From a checkpoint of a small encoder-decoder image transcriber.
Training: adamw at rate 0.0012, 6500 steps.
Data: trained on seven-segment displays showing three digits, 2.1 epochs.
Rows from block 7 of the image encoder of a small encoder-decoder image transcriber, named by matrix and row number. Rows with one number belong to one neuron. Each number is 128 + 32 x the weight over its row's rms, rounded and kept within 0 to 255. All counts start at 0.
After each neuron's rows are labels from the 100 images, of 14976, where the neuron reaches its highest value: "lies over" is the class under the peak. Only what is clearly more common there than usual is listed. The data: seven-segment displays showing three digits. In brackets: how many of the 100, against the usual share in percent.
# fc1: MLP up (encoder.blocks.7.mlp.fc1.weight, 1152x192), inputs 96-191
# fc2: MLP down (encoder.blocks.7.mlp.fc2.weight, 192x1152, transposed), outputs 96-191

fc1.722 [125 131 156 182 127 105 117 149 116 103  94 151 170 182 162 169 125 161 110 117 183 126  99  97 148  85 113 118 117 189 141  53 150  89 143  84 146  88 134 108  93 106 147 107 189 102 208 158 154 150 139  96 160  90 168 146 160 137 122 124 137  99 120  95 135 153 170  69 145 169  92 135 116 125 148 161 121 209  90 100 100 106 121 122 114 133 157 173 151 117 128 152 131  91  83  99]
fc2.722 [145 131 113 114 134 114  90 122 121 133 154 149 135  71 122 112 148 101 132 143 146 129 125 119 120 128 187  98 147  79  94 162 169 126  44 129 118 132 150 117 161 108 178 126  91 127 106  96 114 122 159 147  92  92 158 122 113  98 180 112 103 154  92 148 165 105 159 136 121  85 139 113 103 147  75 127  86 122 114 164 154 136 125 122 141 190  98 101 111 136 232 113 136 133 161 131]
lies over: screen (91 vs 37)

fc1.327 [136 108 113 112  95  92  83 139 186 165 161 138 116 100 129  98 214 118 139 136 110 104 149 116  92 117 140  98  38 154 140 125 105 138 105 137 121 147 127 121 143 117 109  77  43 136 192 139 118 142 119 129 138 109 128 106 121 150 103 134  32 134 184 106 163 116 144 115 118 146  97 120 188 127 136 134 119  99  97 133 166  70 128 132 150 165 188 142  95 132 134 100 106 147 156 136]
fc2.327 [128 113 144 120 151 162 157 153  66 115 104 109 136 175 128 135  63 143 134 108 148 151 127 137 163 116 112 181 176 129 104 168 136 107 125 139 127 108 155  98 107 131 161 158 189 127 105 130 128 120 123 136 132 149 138 146 134 139 139 119 231 127 101 120  89 130 124 149 151 121 143 143 107 136 127  98 132 191 152 139  75 169 140 110 132 106 108 105 171  78 179 147 134 110  97 140]
lies over: screen (92 vs 37)

fc1.529 [133 103 146  87 152 126 161 188 133 125  83  95  49 139 131 148 168 111 125 117 148  24 180 129  90 165  88  91 105 102 169  97  98 124 114  32 154  65  98 118 133 134 155  89  75 137 180  99 151 159  96 144 116 117 136  84  70 147 133 145 115 110 183 115 152  49 106 138 148 136  85 102 164 146 127 127  97  87 125 139  82 133 122 169 138 134 176 155 198 148 142 119  99 149  85 107]
fc2.529 [149 148 138 117 110 117  91  93  91 108 114 153 162 148 105 129 105 153 129 112 169 183 116 130 161 133 139 148 125 152  97 144 137 141 131 184  95 150 167 126 125 157  64 163 150 157  91 146 111 102 147  95 165 138 118 185 182  98 161 132 177 144 100 131  84 214 113 125  90 128 155 144  98 132 121 156 109 161 148 111 171  87  96 104 132 153 116 129  96 143 184 172 148  96 157 113]
lies over: screen (77 vs 37)

fc1.442 [153 142 108  98  91 118 143 140 179 144 155 188 113  83 126 120 227 144 119 160  91 125 105 118  79 131 138  74  65 116 180  88 117 107 145 136 118 163 138 119 135 158 102 100  55 127 154 132 127 158 124 102 101  63 132 103 106 131 165 143  44 166 153 124 178 135 141 133 125 166  66  94 160 126 137 152 102  71  89 131 153  97 122 113 147 114 161 127  91 150 135 137  92 149 169 110]
fc2.442 [117  92 163 126 160 171 117 130  46 121 103  94 137 184 123 146  76 136 126 125 171 143 152 134 166 131 118 180 199 143  87 160 151 118 126 125 135  79 136  89 117 130 168 164 170 125  87 129 128 124 132 129 154 156 142 150 151 130 128 113 229 116  93 123  70 127 128 139 136 128 176 149 105 149 121  90 132 173 154 133  90 158 127 116 116 106  66 113 160  90 147 148 149 117  79 138]
lies over: screen (81 vs 37)

fc1.38 [106 132 111  75  88 158 114 137 104 188 132 121 108 107 156 122 118 137 131 141 105 129 130 121 190 157 147 179 159 151  85 188 120 100 170 135 158 104 108 149 138 149 112 173 137 170  67 100 121 117  82 211 128 123 103  90  80 133 152  91 117 125 147 122 136  94 146 217 174 102 149 125 110 191  80  90  85 128 192 108 117 149 178 139 131 134  88  94 144 116 113 168 123 124 114 191]
fc2.38 [109 108 102 164 148  96 134 134  88  85 131 113 159 107 168  87 164 163 115 121 201 105 122 100 136 100 121  87 125 110 147  85 121 112 137 116  75 116 169  88 167 120 109  97 133 116 156 143 112 138 136 101  84  91 139 135 201 121  82 161 134  67 111 145 110 132 114  89 104 179 170 137 133 109 150 134 121 140  97  83 107 133 125 125 194 179 134 127 142 143 217 128 163 159 140  90]
lies over: screen (100 vs 37)

fc1.467 [110 109 109 139  97  93  63 154 142  84 139 178 173 114 104 106 191 147 138 164 110 229 124 101 123 114 205 123 126 122 122 124 108 126 156 204  96 134 177 101 123  98 104 156 116 139  77 140 124 119 125 100 152  99 129 144 178 129 133 129 124 197 138 137 119 212 163  99  95 131 167 104  83 131 155 168 140  82 109  76 143  85 124 100 136 117 121 124  81 112 125 129 137 141 160 144]
fc2.467 [119 121 147 101 174 169 162 145 101 122 112  94 133 127 145 142 148 130 127 139 194  96 161 102 115 151 130 116 166 131 139 131 170  82 114  52 170  73 102  82 116 128 128 106 145 127 162 127 118 145 126  89  92  96 161  91 161 141 119 115 169 111 131 133  77  94 154 134 126 119 109 132 134 170 108 102 112 178 106 125  86 150  99 104 133 125 127 128 171 103 217 168 108 119 105  96]
lies over: screen (86 vs 37)

fc1.408 [116 110 196  83 133 173 107 151  83 108 150 118 150  96 139 145 107 150 125 111 156 193  89 117 111 104 148 187 153 127  69 160 161 147 113 169  83 162 121 145  88 136 108 189 122 159  37 153 118 109 153  65 120 108 196 110 156  54 118 113 161 185  92 136 123 187 129 117 108 138 188 148 107 129 113 105 148 175 129 116 117 114  96 115 138 151  72 130 112 103 116 104 166 122 163 145]
fc2.408 [110 155 145 164 161 109 125 154 124 114 102 162 113 118 144 148 165 130 122 126 162  89 147  85 145 154 169  70 121 166 173  80 155  89 123  75 149  86 124 105 117 116 160  65 129 122 219 112 120 156 134 114 147  99 133 100 174 141 116 121 118  84 111 150  96 107 113 115 121 145  89 130 128 150  98 133 120 165 113 124  75 118  85 134 154 154 196 126 168 111  68 159 117 124 107 111]
lies over: screen (82 vs 37)

fc1.122 [137 153  97  38 141 178 129 144 137 172 108 168  53  70  86 109 129 121 154 125 130 106 138 160  97 148 166 167 124 127 103 135 143 130 126 103 142 112 157 154 139 162 125 180 106 188 109 108 130 131 166 187  96 113 109 100  81 143 173  91 122 160 198 153 144 127  65 180 124  98 156 120 119 166  91 106  81  96 134 121 114 147 183 133 154 146  89  99 109 102 131 173 136 131 157 186]
fc2.122 [129  77 153 169 132 110 141 127  99 121 125  90 196 137 124 106 156 119 156 139 152  83 129  71 108 115  99 102 118 143 150  85 109 137 120 115  49 122 153 111 144 101 133  94 126  80 150  89 141 147 123  79 157 127 141 140 190 144  85 136 143  70 128 107 101 139 141 107 135 205 139 123 138 147 166 153 177 142 103 120 119 103 156 119 135 147 159 148 151 153 194 109 126 157  89  81]
lies over: screen (96 vs 37)

fc1.634 [134 127 146 113 140 117 166 177 145 130 123 179 118 120 134 156 226 127 127 128 111  88 124  99  97 142 115  76  67  96 193 115 115  46 158  76 148 169 111 103 128 129 135  81  90 135 209 123  90 135 130 126  69  71 110  66 110 148 128 146  94 108 166 132 174 138 107 141 126 139  59 122 132 121 132 138 108  59  88 132  90 102 128 119 141 132 195 144 165 167 179 122  93 131 164 139]
fc2.634 [133  77 147 121 120 147 104  97  52 120 109  95 152 163 101 143  77 133 123 124 167 147 155 144 130 123 129 165 191 135  79 148 153 187 128 147 117 100 128 121 120 135 154 157 144 120  60 130 150 141 146 127 168 165 133 168 149 112 136 112 208 125  87 125  66 142 146 138 138 121 199 147 125 138 122 111 126 166 163 123 163 117 132 113 111 116  48 107 103  96 142 151 159 100  94 132]
lies over: screen (79 vs 37)

fc1.598 [151  98 121  98 145 129 146 174 155 111 133  95 115 140 150 140 138 105 145 139  96  65 141 113 105 147 132 113 106 120 209 104 127  86  87  66 147  60 153 119 124 165 196  58  73 113 163 131 136 145  97 141 175  99 144  68 137 172 124 114 124  79 190 139 114  85  97 164 129 173 104 147 176 158 130 113 106 100  86 117  60 153 139 124 122 134 165 145 204 127 149 157 130 144  63 139]
fc2.598 [135 120 156 115  85 107 102 100  83  87  99 130 181 139 110 135 123 168 116  93 156 177 108 127 146 119 128 151 119 143 109 122 126 161 131 185 109 159 125 132 114 141  59 146 145 123  88 165 129 123 138  72 150 145 143 192 192  87 137 132 173 145  72 145  90 210 132 108 101 124 155 142 128 139 133 174 124 175 154  84 192  81  81 111 122 158 128 151  83 133 164 175 133  98 151  72]
lies over: screen (86 vs 37)

fc1.380 [ 91 111  78  90 136 185 144 139 143 151  95 109  53 116  98 109 129 112 104 164  84 123 165 156  88 153 141 140 132 124  94 208 131 110  98 119 128 130 151 106 169 149 105 160 125 159 107 110  98 138 154 216 117  97  97 130  70 102 141 108 148 147 180 141 147 102  79 177 126 116 115 169 131 183 113 101 115  88 138 170 116 169 183 171 124 139 130 123 132  97 114 102  95 147 134 198]
fc2.380 [131 108 103 128 145 113 120 149 100 129 140 132 151  82 139 110 156 143 132 133 220 123 118  82 122 134 133  86 151 141 143  96 159 104 135 105 113 113 162 104 122 148 149 103 123 149 151 115 130 131 150 123  99  76 166 108 173 163 125 127 151  88 147 137 140 117 131 117 115 147 157 112  87 146 129 121  95 143  72 124  96 134 138  81 173 163 104 123 156 112 251 143 175 130 126 101]
lies over: screen (100 vs 37)

fc1.561 [141 152 124  98  75 130 105 215  92 137 128 134  88 110  98  91 110 129 116 131  51 142 122 156 125  97  77 168 133 164  68 118 110  64 106 162 200 128 142 156 141 105 140 131  83 111 117 113  56 111  52 191 172  88 120 157  56 163 112 146 141 170 162 116  89 134 115 147 152 125 118 129 142 112 151 116 157 102 131 158  85 160 153 126 101 129  82 139 124 111 113 116 131 179 123 151]
fc2.561 [121 105  90 158 141 100 101 170 120 133 162 174 135  79 159 107 161 145 117 138 194 159  87  85 177 108 144 106 133 110 140 131 155  84  99 169  57 131 163  51 144 132 146 138 121 152 151 116 108 131 176 143  68  42 134  80 156 151 128 142 111 138  98 149 180  95 113 120  98 133 158 118  62 130 123 131  97 103  79 124 105 130 132 131 191 141 127 127 175  98 174 141 150 152 138 134]
lies over: lit segment (46 vs 3.6)

fc1.729 [122  99 165 159 164 178 118  95  56 139 115  63 144 129 126 141  77 118 104 148 143 139 153 141 120 114 160 165 213 164  76 160 129 166 169 130  72  58 141 123 173 115 123 203 159 147  60 142 120 100 136 169 121 149 108 175 111 116 138 142 157 116  82 137 107 107 140 136 132 105 193 127  80 117 118 103 112 168 155 135 116 155 171 122 122 151  27 104 136 149 138 115 161 158  94 147]
fc2.729 [132 161 119  98 109  95 134 163 214 115 141 172 107  96 135 131 165 137 108 109  58 158  88 129 101 121 127 111  87 151 184  99  88 118 150 152 170 187 161 177 106 117 119 110 127 140 181 131 138 162 149 172  76 114 110 123  66 140 141 144  67 138 151 151 193 111  89 139 134 116  87 138 150 115 144 174 114 106 110 130  92 130 145 140 162 135 210 130 109 147 177 109 108 129 177 138]
lies over: lit segment (53 vs 3.6)

fc1.587 [108 146 108 121  85 142 106 150 187 130 115 179  86  85 138 129 152 126 105 136  88 170 104 117 119 155 172 211 182 138  98 157 133 130 164 124 155 144 137 125 116 159 112 166 127 165  51 157 149  77 113 182  86  95 123 116  91 107 162  84 124 161 173 171 135 100 148 189 115  93 201 149 124 141  89 129  95 142 181 129  91 145 148 133 118 132  63 115  74 111 133 177 155 109 149 186]
fc2.587 [118 109 103 180 126  87 124 125 100  83 154 134 137 110 166  81 156 156 111 137 198  85 120  92 142 115 121  66  97  98 151  88 119 110 145 106  78  93 170 115 175 118 109  82 105  98 160 142 120 132 122 116 143  92 124 129 185 137  76 174 106  54 128 134 111 117 100  71  97 186 140 110 117  87 148 122 125 121 104  93 141 128 133 116 189 182 163 148 151 159 207 126 160 171 128 103]
lies over: screen (97 vs 37)

fc1.367 [114 130  93 102 111 180 137 111 139 149 137 131  62 113 135 127 117 119 136 155  82 126 139 159 101 167 163 146 145  89  94 205 119 106 119 131 126 113 142 149 187 155 122 163 115 150  71 129 112 118 138 209 114 100  75 105  75 119 148 126 150 186 195 168 119 116 105 211 167  71 138 156 116 167  78 102 135  76 150 156 121 140 214 152 120 133 105 116 142 101 126 157 106 168 170 178]
fc2.367 [135 111  93 131 144 116 118 143  99 137 136 133 140  84 138 109 152 138 138 131 215 118 125  81 121 139 134  85 149 132 141 104 159 104 125 101 114 107 163  99 129 156 141 104 126 155 150 110 124 131 155 132  99  82 149 111 165 161 130 128 149  89 148 134 144 116 127 123 117 141 152 114  90 148 122 114  92 134  79 131 102 138 134  87 173 162 104 123 158 113 255 136 169 129 128 116]
lies over: screen (99 vs 37)

fc1.404 [117 139 104 104  89 184 140 148 146 156 121 109  64 109 120 117 111 120 123 157  86 107 148 169 124 144 152 144 117  97  75 208 110 120 124 137 145 139 110 116 172 175 122 192 115 176  71  87  59 136 123 200 109  86  97 106  59 105 162 101 160 177 170 170 127 120 129 170 150  99 143 141 113 156  77  85 111 106 168 159 139 207 181 155 106 115 113 115 134  78 123 115  79 170 158 197]
fc2.404 [129 112  86 144 144 100 114 140  98 129 140 138 141  78 147 104 152 146 118 132 233 119 130  83 125 145 141  78 146 141 141 101 165 106 142 101 106 102 158  99 129 155 144 102 121 149 152 120 126 135 164 134 102  83 165 110 178 162 120 130 145  84 158 140 144 112 116  98 109 154 163 101  88 130 128 114  90 133  71 122 106 137 131  82 172 171 101 121 152 105 247 146 183 126 125 100]
lies over: screen (99 vs 37)

fc1.211 [128 146  81  86  75 161 140 132 138 136 131 172  79 122 124 127 152 131 133 167  74 123 132 162  99 148 140 145 128  66  78 195 135 116 107 114 146 146 126 134 140 163 125 197 136 158  69 121  89 131 122 192 125 123  69 137  81 105 154 111  96 201 190 158 127 124 116 186 166 120 101 162 147 115 113 105  96  88 175 152 139 151 172 163  93 122 102 101 120  67 138 116 115 141 182 198]
fc2.211 [129 115  91 138 148 110 123 145  99 131 138 136 130  85 148 112 144 148 116 131 233 113 123  82 127 146 137  90 154 134 143 104 169  98 138 100 118  95 157 108 124 169 141 103 124 159 147 121 127 122 147 145 100  82 153 104 165 171 122 130 143  87 155 145 137 106 122 112 111 143 156 107  91 130 119 103  80 137  80 126 110 149 132  80 173 164 105 120 159 111 244 151 178 127 128 112]
lies over: screen (99 vs 37)